python train.py --model="image classifier" --dataset="short English words printed on busy colour backdrops" --train_examples=45211 --image_size=40 --crop_scale_min=1 --horizontal_flip=false --color_jitter=0.2 --cutout=0.4 --targets=["word"] --num_classes=237 --arch="vit" --norm="layernorm" --norm_position="pre" --activation="relu" --mlp_ratio=2 --head_dim=64 --fused_qkv=false --bias="qkv" --qk_norm=false --layer_scale_init=0.1 --parallel_block=false --inner_norm=false --drop_path=0.05 --patch_size=[4, 4] --conv_stem=true --layers=10 --width=160 --positions="conv" --pooling="mean" --register_tokens=8 --mixing="mixup" --loss="cross_entropy" --init="trunc_normal_002" --residual_init="zero_last" --optimizer="soap" --beta2=0.99 --lr=0.0016 --beta1=0.95 --shampoo_beta=0.99 --eps=1e-08 --precondition_frequency=10 --max_precond_dim=1536 --one_sided=true --adamw_lr_other_params=0.0013 --grad_clip=5.0 --l1_shrink=0.01 --steps=7200 --batch_size=384 --epochs=61.2 --lr_schedule="wsd" --decay_fraction=0.2 --final_lr_fraction=0.01 --warmup_steps=360 --weight_decay=0.2 --adamw_weight_decay_other_params=0.01
Rows from block 2 of a small image classifier, named by matrix and row number. Rows with one number belong to one neuron. Each number is 128 + 32 x the weight over its row's rms, rounded and kept within 0 to 255. All counts start at 0.
After each neuron's rows are labels from the 100 images, of 14848, where the neuron reaches its highest value: "top examples" is what is common among them. Only what is clearly more common there than usual is listed. The data: short English words printed on busy colour backdrops.
# fc1: MLP up (model.blocks.2.mlp.fc1.weight, 320x160), inputs 0-159
# fc2: MLP down (model.blocks.2.mlp.fc2.weight, 160x320, transposed), outputs 0-159

fc1.217 [134 120 164  99 105 141 118 139 158 140 102 122  46  73 118 155  81 118 138 145 120 121 128 136 110 129 176 178 148 120  59 127 108  96 114 103 125 156 119  85 162 123  83 134 140 145  94 143  88 188 147 101 136 106 146 177 196 108  94  96 128 167 145 132 156 150  91 133 129 141 125 100 172 150  93  92  92 145 152 147 182  79 118 142 128 114 160 115 113 100 112 135 134 158  80 234  82 145  99 153 119 148 102 112 118 156 142 117 199 102 132 158 123  97 116 125 111  96 135  95 119 171 130  79 112 125 135 109 164 123 136 126 130 129 217 168  65 139 132 143 101 124  81 149 139 107 152 103  81 152 165 129  19 189 123  63 145  76 100 183]
fc2.217 [121  56 167 115 129 131 128 141  83 155 111 148 130 141  88 139 105 122 121 105 115  94 130 150 160 131 122 117  98 144 138 114 159 124  99 116 146 128 100 128 194 155 122 147 167 112 129 100 128 124 152 140 133 118 172 158  99 105 193 209 129  93 167 104 127 121 230 120 151  93 138 130 103 123 137  95 137 152  92 127 134 196 123 142  99 123 145 132 132 107 160 163  95 115 127 212 103 161 112 123 131 103 108 101  94 150 117 108  83 130  24 134 133 168 146 170 174 120 125 116  71 136 134 118 175 135  72 127  56  78  99  91 130  49  31 147 146 134 175 135 104 106 117 133  79 141 168 124 124  97 122 156 124 105 140 142 136 114 127  22]
top examples: the letter e; capitals

fc1.11 [160 166 128 129 161 129 135  88 102 187 175 139 145 132 119 111 148 163  66  69 103 139 155  79 215 123 124 115 170 117 150 135 103 100 139 125 155 123 111 112 132 103 118 133 113  93 114 118 136 159 162 139 172 103 199 178 130 155 127 118  87 145 144 146 110 143 121 154 114 162 127 129 130 101 114 176 150 125 161 114 126 134  46 169 129 136 106 126 116 133 121 129  53 143 118 147 174 197 149 152 102 125 102 170 139  87 130  85 126 154  94  99 130 191  86 143 142 126 143 128  88 220 135 112 147 172 134 184 123 183 125  56 152  75 140 116 119 130 130 145 100 194 166 162 123  83 195 102 138  99 200 200 117 158 132 161 124 146  92 175]
fc2.11 [121  55 103  66 116  65 113 145 134 155 127 152 138 127 216 113 125 131 118 115 130  87 135 137 114 193 125 136 116  43 126 162  94 187 128  90 124 156 165 125 207 131 139 102 118  79 130 131 129  99  50 100 146 128 139 100 138 140 161 220 148 128 169 110 175 117 129 134  79 132 104 149 137 116 129  81 102 177 128 137 131 126  61 220 131 128 131  62 150 133 109 151 145 116 145 167 127 127 114 131  26 150 113 146 166 124 121 107 124 168 113 134  82 103 144 145 129 116 125 131 185 130 190 145 127 123 156  92 110 130 121 123 136  80 125 119 153 136 172 141 122  93 132 135 125 142 122 157 126 111  76 134 136  99 170  30 152 116 135 112]
top examples: the letter e

fc1.311 [147 139 141  89 156 118 169 212 133 140 192 148 102 128  84 134 117 183 111  73 142 135 127 116 141 133 121 114 116  93 119 157 125 174 105 100 113 120 126 114 105 149 132 129 122  93 129 158 114 126 109 105 101 145 144 104 131 115 205 199 147 141 130  72 152  58 116  76  57 115 109  96 124 150 116 245 128 178 101  88 144  95 164  84 179 151 157  98 120 161 132 147 186 117 102 154 123 143 141 140 119 171  98 152 180  85 133  75 105 160 145 154 117 118 138 117 165 122 119 189 104 110 118 113 152 124 175 128 131 147 156  61 143 164 106 112 155  97 128 127 155 122 112  92 113  68 180 155 143 125 135 185 165 134 185  36 134 124 156 140]
fc2.311 [133 131 126 126  89 154 146  97 122 126 172 105 179 194 136 148 133 122 123 105 155 111  82 110 118 204 183 119 107 149 126 151 103 164 129 132 140 132 115 106 129 185 118 133 138 130 107 106 172 133 125 193 125 143 124 171 132 135 149 135 147 144 127 149 138 127 121 142 183  99 145 129 122  33 163  34 133  93 126 100 110  62 123  88 186 129 128 131 155  38 135 131 110 102 125 144 116  54 146 158 132 141 133  85  62 173  91 132 156  97  89 138 159 124 140 110 142 144  89 164 175 119 125 124 114 170  88 143 110 121 162 204 126 136 167 196 146 120 124 150 142 141 144 131 183 159 127 162 117 127 142 100 113 114 119 177 139 170   1 126]
top examples: the letter a; monospaced; the letter s

fc1.130 [ 61 123 105 128 116  60 139 143  94 206 138 102  90 151 138 131 119 145 127 138 162 128 153  87 146 143 122 106 134 118 132  54 132 181 205 121 170  32 113 118 146 109 103  88 150 186 128 125 128 107 134 131 138 128 117 126 161 169 171 112 142 136  20 126 125 106 167 128 136  99 125 114  84 108 115 123  97 105 107  59 106 149 135 173 119 127 133 147 132 101 145 143 204 134  41 132 114 116 177 137  26 128 128 209  96 102  71 128 122 175 116 147 145 122 127 121 136 119 129 136 128 125 127  66  92 157 141 132 122  96  94 128  46 130 104 141 107 145 132  93 112  95 141 125 125 112 130 127 116 160 136 143 191 127 114 153 126  65 128 107]
fc2.130 [164 132 129  93 151 159 128 123 157 120 129 148 193 170 126 116 126 128 124 133 145 116  74 137 128 211 127 104  91 138 123 142 160 112 126 125 118 200 101 133 144 129 173 102 132 117 114 128 194 133 102  81 129 214 133 137 112 109 138 128 137 142 138 109 160 129 128  52 125 204 188 125 129 140  83 131 120 123 172  93 136 143 127 215 111  74 137 160 117 148 139 144  87 147 251 133 131 131 120 127 120  60 104  56 142 100 144 143 124  58 161 129 130 113 117 110 171 120 117 103 127 129 116 148 141 133 125 146 116 133 115 153 149 131 156 127 153 113   0 167 127 143 120 138  80 111 160 133  94 104 195  76 103 145 133 123 119 128 145 140]
top examples: the letter c

fc1.18 [168 129 127  98 112 117 175 135 128 142 159 134 142  98  45 122 109 137  66 124 131 137 138  60 114 173 121 123 172 108 133 127 104 179 109 150 155 117 138  82 143  71 168 143 137 146 138 159 111 166 147 119 124 133  52 168  86 108 173 169 135 110  90 108 131  30 135 164 103 132 130 102 145 128 125 194 134 126 149 123 123 109 127  81 200 133 134  99 129 172 108 147 168 101  87 104 145 152 146 129  92 163 127 153 128  95 101 128 155 164 104 134 130 145 152  98 118 162  51 169 105 140 100  97 177 130 155 111 179 153 138  71 112 206 186 125 146 126 143 125 133 115 168 115 150  50 133  86 136  99 140 125  79 117 127  15  87 133 133 135]
fc2.18 [135 104 110 153  89 169 109 105 201 142 176 118 117 196 154 160 170 102  90 112 195 107 148 187 113 153 137 158  94 122  97 121 119 125 123 145 144  87 150 126 112 126 128  51 103 125 161 133 169  79 112 141 112 145 137 106 125 155  51 157 176 103 130  78  86 156 135 122 210  59 100 128 109 144 136  73 137  94  89  82 111  80  95 106 189  88 135 183 109 121 111 135 115 121  87 129 129 100 100 170 149  95 123  99 113 137 129 150 154 114 146 150 129 117 102 109 202 166 136 104 175 123 131 134  92 133 157 141  88  88 119 100 141  71 171 140 125 139 141 181 127 130 118 148 160 143 165 164 154 100 131 156 124 125 138 199 146 175  26 128]
top examples: the letter a; bold

fc1.318 [ 83 111 131  97 126 134 115 160 148 121 120 140 125 120 136 140 113 139 125 170 108 163 144 153 150 132  30 146 117 105 103  98 110 114  80 153  81 174 118 112 131  77   0 124 172  88 131 130  72 141 135  89 155 115 110 149 173 113 157 179 127 136 137 108  99 119 127 127 111 132 114 129  80 123  89 142  89 126 133 130 138 125  95 195 129 105 146 124 156  79 165 137 130 130  67 112 108  98 137 185 215  86 129  92 111 133 109 146 116 131 108 153 142 112 107 130 109 117 126  94 117 107  93 145 104 137 181 134 183 109 112 189 147 128 120 115  29 103 130 102 106  70 127 141 201 147 139 182 122 132 130 149 135 121 137 131 139 114 131 182]
fc2.318 [171 129 120 137 130 162 131 121 155 123 124 139 126 148 131 121 117 141 108   0 147 122 180 106 124 114 138 157 137 127 129 125 208 145 115 122 208 129 161 184 210 118 143 108 109 134 167  83 152 105 105 124 105 152  90 144 142 206 158  94 132 127 128 146 115 113 182 185 174  62 113 170 130 120  69  83 116 135  98 128 136 126  67 115  92 153 129 124 180 111 141  87  96 113 190 136  79 143 128 132 135 118 149 132 148 159 130 149 148 139 136 112 152 126 115 143 109  99 124 143 152 123 174  88 141  50  26 139 121 130 141 130 147 124  59 127 135 144 168 135 125 104 123 121 116  77  53 166  86 183 115 155 154 131 139  73 140 129 121  97]
top examples: the letter c

fc1.116 [144 102  62 124 133 133 141 121 137  59 122 154 115 157 124 110 111 106  96 102  92  93 125 184 144 150  87 152 104 141 130 128 176 132 116 115 206 101 146 119 101 157  29 151 140 152 126 150 138 133 223 149 118 132  77 125 236 113 107 118  53 145 145  89 126 204 130 184 147 116 117 129 155 160 111 131 115 131 132 135 125 130 152 217 131 130 131 100 162 198  93 200 124 125 109 133 124  96 148 123  72 111 124 134 146 100 137 137 106 119 183 123 143 102 140 109 165 149  75 157 122 139 114 142  40 115 125 125 143 106 113 162 114 156 157 137  93 130 163 139  93 127 146 127 161  65 138 150 122 107 141 146 180 101 138 127 138  60 117 170]
fc2.116 [119 111 148 128 207  95 108 154 104 180 126 129 133 111 136 203 149 164 134 152 126 100  70 123 130 239 128 153  94 146 131 116 102 102 129 161 129 131 134 139 116 102 138 140 140  53  70 127 137 127 128  64 160 226 119 157  55 170 160  99 188 110 132 109 158 124 108 129  98 179 129 111 137 183 112 163 105  89 145 121 113 130 118  90 129  32 111 117 135  98  91  49 171 126 160 139 125 134 100 135 162 149 126 136 192 125 135 101 120 101 126 122 129 145 127 142 164 135 225  35 162 171 132 125  98 126  85 181 130 127 108 161 121 163 126 108 123 130 125 127 117 142 128 133  95 136 155 174 124 125 120 138 131 130 128 170 109 138 152 127]
top examples: the letter a; capitals

fc1.50 [132 102 135 124 119 148  75 148 138 172 217 120 147 101  77  79 128  72 235 144  81 116  96 140 142 177  97 176 143 124  98 135 145 127 117 148  98 130  99 129 196  91 146 122 168 160 100 149 105 159  88 123 140  74 107 125 127 129 133 121 175 110 147 123 125 123 143 121 105 186 159 106 117 161 112  69 169 109  73 225 129 119 107 134  73 123 115 154 131  96 167 143 147 109  46 138 180 138 156 144 154 123 150 158 127 154  68 104 172 118 104 134 112 102 119 138 134 102 131  82 143  88  91 149 122 135 142 157  70 131  99 164 203 150 169 131 131 151  98 100 120 122 121 106 177 145 110 112  99  99 187 148 150 149 107 130 133 201 140 169]
fc2.50 [128 184 133 140 184 133 130 128 142 142  79 181 146 129 211 143 131 138  86 112 111 150 151 126 179 127 122 138 143 130  95 123 128 207 123 126 183 172  14 142  99 121  78 122 142 133 158 122 139 113 139 117 101 140 106 133 180 170 137 140 103 133 131 124 132 129 154 134 129 140 109 115 122 152 115 139 109 166 133 123 151  84  95  73 108 144 141 132 131 145 129 116 155 118 193 154  99 121  99 157 130 103 152  99 160 160 120 195  71 132 122 126 124 186  97 128  50 213 102 137 127 135 157 110 143 131  63 132 178 143  84 124 123 183  23 123 107 140 134 124 119 147 134 113 230 105 134 123 128 147  76 141 131 136 136  96 122 195  61 122]
top examples: the letter c

fc1.25 [124  94 115 149 131 123 117 116 132 152 126 140 127 131 103  70 140 143  77 181 118 131 207 157 127 204 149 100 145 112 163 148 149  96 165 146 164  96 107 138  78  96  93 146 164 123 129 143 125 155 101 180  58  52  85 128 164 155 121 122  83 106 199 108 133 108 102 128 129 137 128  79 100  97 110 155  99  69 111  86 176 127 103 115 121 133 115  86  64 152 120 122 125 151 165 122  93  86  88 129 135 162 129 156 161 159 119 110 172 105 122 112 157 130 126  69 108 148 138 164 124  97  87 153 153 217  65 146 136 135  45 113  92  84 116  80  96 137  56 178 127 138 149 132 163 159 166 148 107 121 107 144 152 134 107 102 156 167 180 175]
fc2.25 [136 152 113 166 101 127 122 102  68 133  78 105 222 131 127 158 174  52 143 176 165 132  95 123 135 191 108 104 135 112  92 131  77 137  82 108 124  88 110 118 124 151 144  63 141 110  97  85 172 126 147 110 120 120 120 105  73 182  97 124 128 135  91 124 158 197 126 128  85 128 142 186 140  51 123  91 116 123 126 188 165 169 118  67  84  94 134 121  98  57 149  79 131  75 124 140 126 133 154 130 119  93 138 149  83 150 129 144 144 173 141 124 121 177 100 107 107 181 110 138 145 130 152 105  90 114 132 129  62  78 125 140 137 207 180  86 129 145 146 124 132 144 127 142  81 126  65 130 178 112 144  82 145 148 120 114 106 178 152 132]
top examples: the letter k

fc1.235 [179 104 136 125 134 230 142  74  90 142 134 123 122 129 217  81 231 186  88 187 131  93 132 107  99 124 179 126 116 131 117 132 105 158 158 137 161 196 106 197  78 190 126 126 146 119 156 145 143 191 127 101 136 114 128 127 185 131 119 146 135 131 147  75 127 143 157 160 159 202 148  74 158 121 170 146  92 130 106 128  77 107 126 181 159   6 113 128 133 126 126 160 127 140 107 128 174 120 173 132 143 137 153 129 136 119  99 121 168 151 173 148 100 140 174 114  80 172 143 125 105 145 124 129 111  88 152 171 129 117  70 122 118 143 118 125 124 122  98 103 121 133 132 160 130 140 143 124 133 123 116 123 131 168 166 167 142 102 135  95]
fc2.235 [105 127 135 121 129  54 128 173 137 121 127 156 134 127 122 151 126 116 129 113 130 133 133 115 126 114 133 157 176 159 127 192 142 204 129  17 126  99 126 121 127 108 114 119 128 112 110 126 124   0 122 100 136 149 122 150 126 136 126 112 138 121 129 129 138  85 160 137 182 103 120 188 115 116 124 102 130 147 146 121 138 122 120 126 103 252 130 154 109 133 143 118 129 124 147 128 114 108 137 108 127 117 131 121 128 162 125 101 147  95 136 127 131  85 122 153 112 109  97 132 132 159 127 140 132 123 161 149 129 132 127 140 119 166 137 151 132 128 141 139 141 153 116 127 144 134 129 148 156 103 146 142 135 156 132 125 129 137 153 145]
top examples: the letter c

fc1.131 [107 128 139 110 125 176 147 161 142 131 123 150 150 174 217 120 100 110 126 104  69 134 118 122  99 116 147 142 131 110 151 144 171 136 110 128 142 146  77 129 109 138  90 162 115  89 141 135 137 155 141 107 117 129  56 157 116 120 170 201 114 128  97 102 100 136 134 121 156 135 194 120 124 123 132 165 130 106 123 134 124 208 169 140 125 114 103 147 124 176 117 120 123 160 146 115 155 131 180 136  94 104 114 124 168 119  45 110  48 130 142 144 156 128 141 167 183 156  89 244 134 184 119 115  89 174 127 176 153 157 135  68 160 119 111 109 122 121 133 104 112 135 141 164 137 116 125 191 154 164 142 178 155 124 141 123  57  85 128  14]
fc2.131 [149 126 144 116 150 214 133 118 195 233 185 146 130 108 113 147 130 218 108 163 100 115 107 130 146 135 140 128  90 152 111 117 121 113 119 133  71 134 131 153 113 114 123 129 116 128 125 145 136 121 190 128 127 129 160 131 145 116 106 208 133 162 168 202 149 174 129 193 110 163 102  87 114 176 138 112 132  98  84 107 134  63 104 152 194 117 149 157 126  66 134 127 144 120 172 141 125 129 104 142 176 159 151 118 134 114 116 148 187 153 126 115 144 197 125 103 131 101  83  98 109 127 148 145 140 135 151 121 144 188 126 159 130 136 156 132 158 117 120 138 122 148 162 169  98 110 219 147 106 117 197 166 125 209 128 168 188 137 133  93]
top examples: the letter a; small letters

fc1.219 [142 130 108 112 160 127  99 116  95 113 181 126 107 114 151 119 136 123   0 124 139 151  34 112 164 100  51 135 113 134 129 107 113 120 134 175 104 145  79 139 155 129 119 129 115 157 197 167 126 153 129 125 113 146  80 137 147 167 106 113 166 124 136 143 152 115 101 127  92 165  85 130 192 128  78  95 146  97 121  53 133 156 136  86 130 115 125  80 123 133  75 161 125 159 101 116 143  59 136 139 124  83 127  91 139 133 166 131 142 110 180 106 158 122  88 163 133 136 118 143 128  85 164 170 107 126 102 200 187 125  65 122 193 118  71 110 200 145 150 122 142 150 115 119 146 146 125 168  73 121 201 118 148 164 130 152 104 163 134 126]
fc2.219 [119 124 176 145 135  86 121  70 152 123 104 113 165 106 121 124 134  97 159  83 128  97 152 109 108 132 148 104 131 122 129  82 133 172 138  50 147 101  82 127 127 114 178 128 153 109 123  50 148  96 125 103 144 136 141 177 128  89 136 132 118 102  92 147 141  84 110 117 149  73 124 129 129 182  98 145 140 136 139 128 101  37 128 138 122 106 208 218 106 157  33  97 128 157 133 139 124 148 123 130 133 191 135  56 135 203 145  98 118 150 180 130 132  33 142 113 129 117 135 102 147 157 124 154 190 128 140 132 141 128 173 136 120 195 229 118 128 135 132 157 113  88 133 123 164 122 128 149  54 116 123 112 134 135 129  89 126 114 142 137]
top examples: the letter c

fc1.306 [148 126 135 127  98 119 116 142  88 127 143 151 118 122 136 113 135  80 102  95 127  79 111 136 106 134 108 137 130 124 143 128 167  75 109 130 128 186  92 112 231 125 154 118 110 120 130  79 107 199 107 114  88 119  99 143 145 119 134 109 135 123 144 111  63 130 106 103 255  58  98 121  99 100 125 125  75  78 126 127  67 129 124 124 159  43 146 131 118 123 167 125  90 124 100 110 128 116 114 124 128 139 131 134 125 122  43 153 125 114 135  72  97 165 106  88 149 109  78 140 116 121 109 145 141 127 115 113 121  88 120  80 127 107 132 129 111  83 112 255 123  90 128  95 136 129 125 118  89 137  97 107 137 125 121 111 115 183 131 154]
fc2.306 [124 117 143 131 135 188 127 139 168 124 163 121 150 108  99 207 210 144 129 122 107 126 103  93 126  59 131 157 140 124 127 158 118 136 135  71 163  35 190  96  97 127 132 124 116 128 134 126  73 118 131 117 157 109 142  50 126 122 124 129 132 130 116 127 168  75 134 196 194 161  71 157 106 151 133 134 141 177 112 138 126 159  53 126 102  93 150 113 121 177 124  97 163 168 109 193 113  62 128 118 123 122 147 145 131 111  74 124 121 128 130 127 114 123 182 133 136 128 147 127  62 163 107 131 131 159 167 125  84 126  68 163 129 134  79 138 157 109 123 139 140 125 152 131 187 155  71 129 203 111 144  75 104 127 123 193 161 128 134  57]
top examples: red ink

fc1.41 [ 84 126 133  80 135 173 116 128 131 159 109 109 130 107 128 126 102 150  69 134 177 122 104 129 131  70 173 121 125 120  68  50 205 149  11 152 110 106 132  75 139 112 207 121 166 156 157  92 130 140 132 126 133 137 162 148 141 109  85 118 125 146 116 118 102 110 115 161 113 115 138 141 129 125 125 130 119  66 150 106 125  93 130 191 137 139 165 107 165 100 115  70 117 118 181 123 161 135  29 144 174  85 107 115 126 125 110 136 124  98 134 148 137 155  93  94 138 132  98 172 122 150 131 131 116 158  71 107 163 118 128 136 199 112 126 123 125  92 107  83 130 102 101  93 126 154 129 174 119 109   0 114 150 114 149 131  74  91 147 102]
fc2.41 [137 149 144 210 114  93 137 142  94 144 138 135  94 118  61  44 138 125 171 138 139 102 167  88 103 159 136 136 113 120 118 151 170 125 111  93 135 118 133 199 171 114 124 110 115 135 117  99  70 134  74 147 132 167  25 128 101 161 126 140 129  69 111 127 127 120 116  45 132  77 118  94 131 107  86 122 127 122 143 116 132 149 126 187  55 120 114  86 141 196 127 128  89 152 135  94 124 109 137  90 129  94  65 113 177  98  74 128 173 118 129 122 131 129 202 131 131 109 205  69 135 141 156 115 129 139 109 155 168 139 202  72 122 142 152 192 121 133 158 126 115 101 114 112 138 128 127 205 182 113 151 117 112 127 105 114 101 128 128 128]
top examples: the letter c

fc1.222 [140 123 123 125 183 110  91 115  86 112 128  96 133 118  77 134 138  90 130 136 151 112 172 115  12 131 103 122 147 117 129 141 143 124 143 137 114  53 139 137  51 125 180 150 140 106  89 140 162 154 128 150 167  28  81 118 134 113 131 161 111 124 108  46 137 102  94 111 153 111 131 152 109 131 157 123  79 138 127 152 177 123 101 125 114  98 131 143 141 121 173  47 140 154 135 103 116  87 148 141 133 206 203 142 110 101 133 134 148 108 115 173 120 156 123 130 143 141 130 115 104 117 119 127 141 190  71 120  81 134  69  71 153 106 134 128 119 146  52 119 111 183  65  91 151 185  98 175 149 126 121 127 148 150 150  86  69 130 150 107]
fc2.222 [142 121 145 139  46 138 168  99 137 147  83 132  94 203 126 181 110  14 162 134  83 101 126  78 178 120 116  65 125 102 135 130 102 116 105 167 128 146 114 103 129 144 142 101 101 145 125  46 129  81 123 124 102 123 197 165 106 120  74  91  94 127 118 104 121 148 209 120  77 176 105 114 123 117 156 125 119 131 104 154 174 119 128 111 140 203 128 121 100 137 172 110 171 114  84 136 131 138 141 124 136  26 129 139 126 155 121 100 117 165 129 123 103 166 168 105 132 142  92 155 130 173 180 132 137  95 114 108 174 122 128 108 121 138 183 191 124 137 176 144  96 131 128 132  39 133  72 109 182 118 118 116 137 132 104 124 137 139 125 127]
top examples: red ink

fc1.122 [171 129 131 108 124 159 142 158 187 105 142 144 123 122  71 126  81 176 107 110  68 110 204 101 110 156 167 157 178 149 141 178  97 194 131 124 108  66 104 124 137 165 169 127 163 128 121 158 107 147 113 116  98 107  74 123 143 130 147  93  89 139 207 146 180  45 194 111 153 116 172  89 131 133 162 125 121  93 140 138 112 147 134 135 106  47 128 165 138 137 142 203 168 134 158 152 122 131 106 144 127 134 126 127 199  30 168 127 145 143 113 141 125 124 146  81 127 199 104 136 149 108 137  64 141 142 127 104 150 177  91 148 109 128 109  98 139 153 152 179  76 167 148 124 133 150 120 129 157 158 128 119 161 122 114 123 115 194 113  95]
fc2.122 [142 134 114 108 148 132 125 121 116 236 149 137 115 128 137 134 195 158 155 155 146 165 126 127 150 100 127 164 134 121 176 139 200 160 143 157 130 136 130 114 134 116  94 162 144 143 139 101 146 129 159 141 125 210 131 100 147  88 148 169 112 127  64  78 135 167 127 121  83 140 122 104 127  98  51 130 132 179 152 133 154  87 132 142 136 255 100  98 143  91 137 116  93 143  40 171 103 113 135 143 128 103 136 135 122 186 198 154  86 138 144 148 101 137 106 135 124  68  89 180  88 118  97 164 140 168 134 108 131  78 156 133 124  99 223 182 160 124 112  91 135 127 125 152 131  91 132 132 159 136 150 121 132 107 100 155 119 167 147 158]
top examples: red ink

fc1.43 [138 113 159 154  73 169 164 113 108 116 123 133 134 173 116 141 185 131 144 169 210 174 138 134 157  25  93 129 147 125 132 170 118 180  92 178 123 160 166 131 150 161 182 144 115 138  76 123  92 149 131 166 134 131 157 146 137 207 191 173 128 121  76  90 147 110 113 129  42 113 136 198 196  53 115  69 116 155  93 113 120 125 163  97 173 126 125 136 122 117 148 147 123 207 125  98 100  93 158 115 140  82  98 129 149 138  87 133 106 161 146 122 133  78  92 128 128 117  82 146 168 127 132 168 189  69 118 122 127 130 139 140 105 128 109 141 124 126  91 125 132 118 155 139 162 139 121 108 155 142 118  47 130  85 128 136 115 122 120 100]
fc2.43 [103 137 120 168 157 123 180 117  36 212 133 145 121 157 157 120  72 116 133 137 122 130 148 104 115 213 149 125 134 121 143 203  87  80 122 148 222 144 112  98 128 125  77 122 103  60 139 103 152 110 114 112 153 137 106 126 111 145 164  69 171 125 184 177 135 130 121  88 137 163 176 133 133 130  78 126 116 135 158 164 127 138 129 101 108  95 113 140 129 107 162  90 130 144  74  82 120 161 107 109 129 187 171 102 136 127  72 143 128  93 106 140 140  98 133 152 125 215 201 123 128 124 128 126 127 113  92  90 183  36 120 131 179 116 180  75 125 134 107 139 117 146 134 145 139 118 120 136 142 146 172 137 130 127 137 130 109 110 129 208]
top examples: the letter k

fc1.313 [ 94 124 139 137  88 144 150 189 136 137 123 123 166 117 129 150 129 179  50 159 144  97 124 187 129 152 134 129  92 189 128 140 128  84 108 114  49 116 128 133 219 163 133 189 169 179 157 110 132 112 125 168 129 137 167 180 128 106 186 160 153 126 150  42 148 184 138  96 145 140 138 151 128 120  80  53 114 135 185 126 140 154 131 112 132 107 108  94 109 122 183 150 122 127  68 130 178 158 113 174 196  83 107 114 148  90 170 128 140 149 113 132 126 112 115 114 130 129 103 145 109 185 131 126  98 121  18  40 135 112 109 189 118 129 155 153 156 116 121  95 137 152 126 109  67 157 123 139 136 138 131 155 124 129 103 124 126 117 135 144]
fc2.313 [ 97 104 131  89  75  89 156 101  93 125 143 118 220 128 131 109  81 205 175 104  75 125 137  95 106 136 168 146 131 115 119 162 108 138 120 121 129  98 147  86 118 154 101 113 153 132  96 112 101 120 127 107 109 148  71 130 162 154 127 132 119 144 100 175 118  92 125 115  96 119 130 151 121 131 105 198 111 135  52 131  86 135  41 125 118 125 132 126 166 110 135 128 190 120 140 164 120 118 140  91  36 254 132 137 142 113 130  55 128 132 134 123 126 137 130 129  88 137 137 113 153 148 129 123 129 145 168 120 130  63 135 142  57  86 140 130 119 130 107 137 132 140 135  90  60 124  60 160 161 131 146 240 132 120 129 106 119 113 122 109]
top examples: the letter a

fc1.34 [112 124 217 113 127 130 146 117 109 131 122 127 106 126  80 138 125 130  99 156 139  88 143 137  79 173  99  80 115 111  73 107 129 111 143 128 136 118 118  83 153 171 130  95 153 103 127  64 128 158 105  49 147 101 104 135 154  55 131 206 129 137 173 163 106 172 104 103 219 157 107 129 120 138 124 159 156 118  97 121 164 129 100 109 130 109 125  89 168 112 139 164 127  85 100  88  74 125 133  95 157  85 107 184 169 122 151 186 157 126 200 150 139 119 147 130 168  38 131 141 107  64 112 120 128  95 141  99 178 137 138 119 128  87 172 122  94 106 108 207 126 178 129 155 117 148 134  94 157 171 128 100  59 159 128 154 129 159 150 160]
fc2.34 [ 86 125 116 106 138 155 113 109 245 146 133 130 132 126 114 122 109 102 164 118 112  82  93  90 166 100 139 101 130 127 131 109 111 166 117 113 128  51 124 148 164 137 113 166  74 150 132 103 119  67 118 148 109 159 178 127 135 128 114 127 143 159 174 176 135  35 145 146 123 149 118 140 136 107 129  75 141 149  79 149 140 205  72 131 133 255 175 132 126 138 129  85 120 194 114 145 130 141 122 149 114 121 108 173 101 138  98  95 142  43 127 152 119 136 127 129 107 152 140 127 116 135 209 161 137 162 120 128  96 124 115 191 159 125  75 139 151 105 138  91 142 127 128 125 154 132  95 132 138  62 141 127  96 128 114 131 131 192 124  57]
top examples: the letter e

fc1.81 [101 121 141 125 142 140 161 140  88 177 110 132  91 141 145 131 104  83 104 127 104 146 131 118 120 127 133 143 121 126 136 164 133 188 119  84 120  90 119 136 237  89 145 147 118 145 109 104 139 173 129 142 148 124 176 130 115 106 171 141 136  84  93 140 146 126 182 157 111 161 174 149 127 122 159 145 117 127 144 149 110 146 128 174  62 141 160 147 137 124 174 122 205 158 142  59 112 134 153 116 113 122 189 185  91 131  58 153 133 181   8 140 121 139 115 128  49 147 169 136  96 183 139 105 118 126 109 143  59 158 184 178  88 126  95 159 124  85 111 125 133 130 131 106 172 132 210 138 107 203 141 128  82 146 124 130 122 153 127 123]
fc2.81 [101 128 128 128 127  61 118 157 137 121 112  97 123 111 139 142 134 167 139 128 147 130  50 103 133 100 111 219 182 134 130 127 132 118 133 141 179 182 173 143  34 130 136 115 122  78 132 121 130  90 194 128 130 122  56 131 211 183 120  85 125 129 102 135 116 112  69 145 119 113  90 126 101 132 137 249 114  92 125 132 136 137  91  89 192 120 176 136 113 126 203 187 105 109 121 143 125 141  94 133 143 202 147 158 154 128  61 153 102 121 198 132 126 129 128 128  68 131 132 110 190 144 119 131 135 127 134 164 171 133 124  87 136 119 132 122 135 146 128 104  94 166 129 104 162 134 201 125 130 134 117 131 129 111 166 113  75 137 122 135]
top examples: the letter a; capitals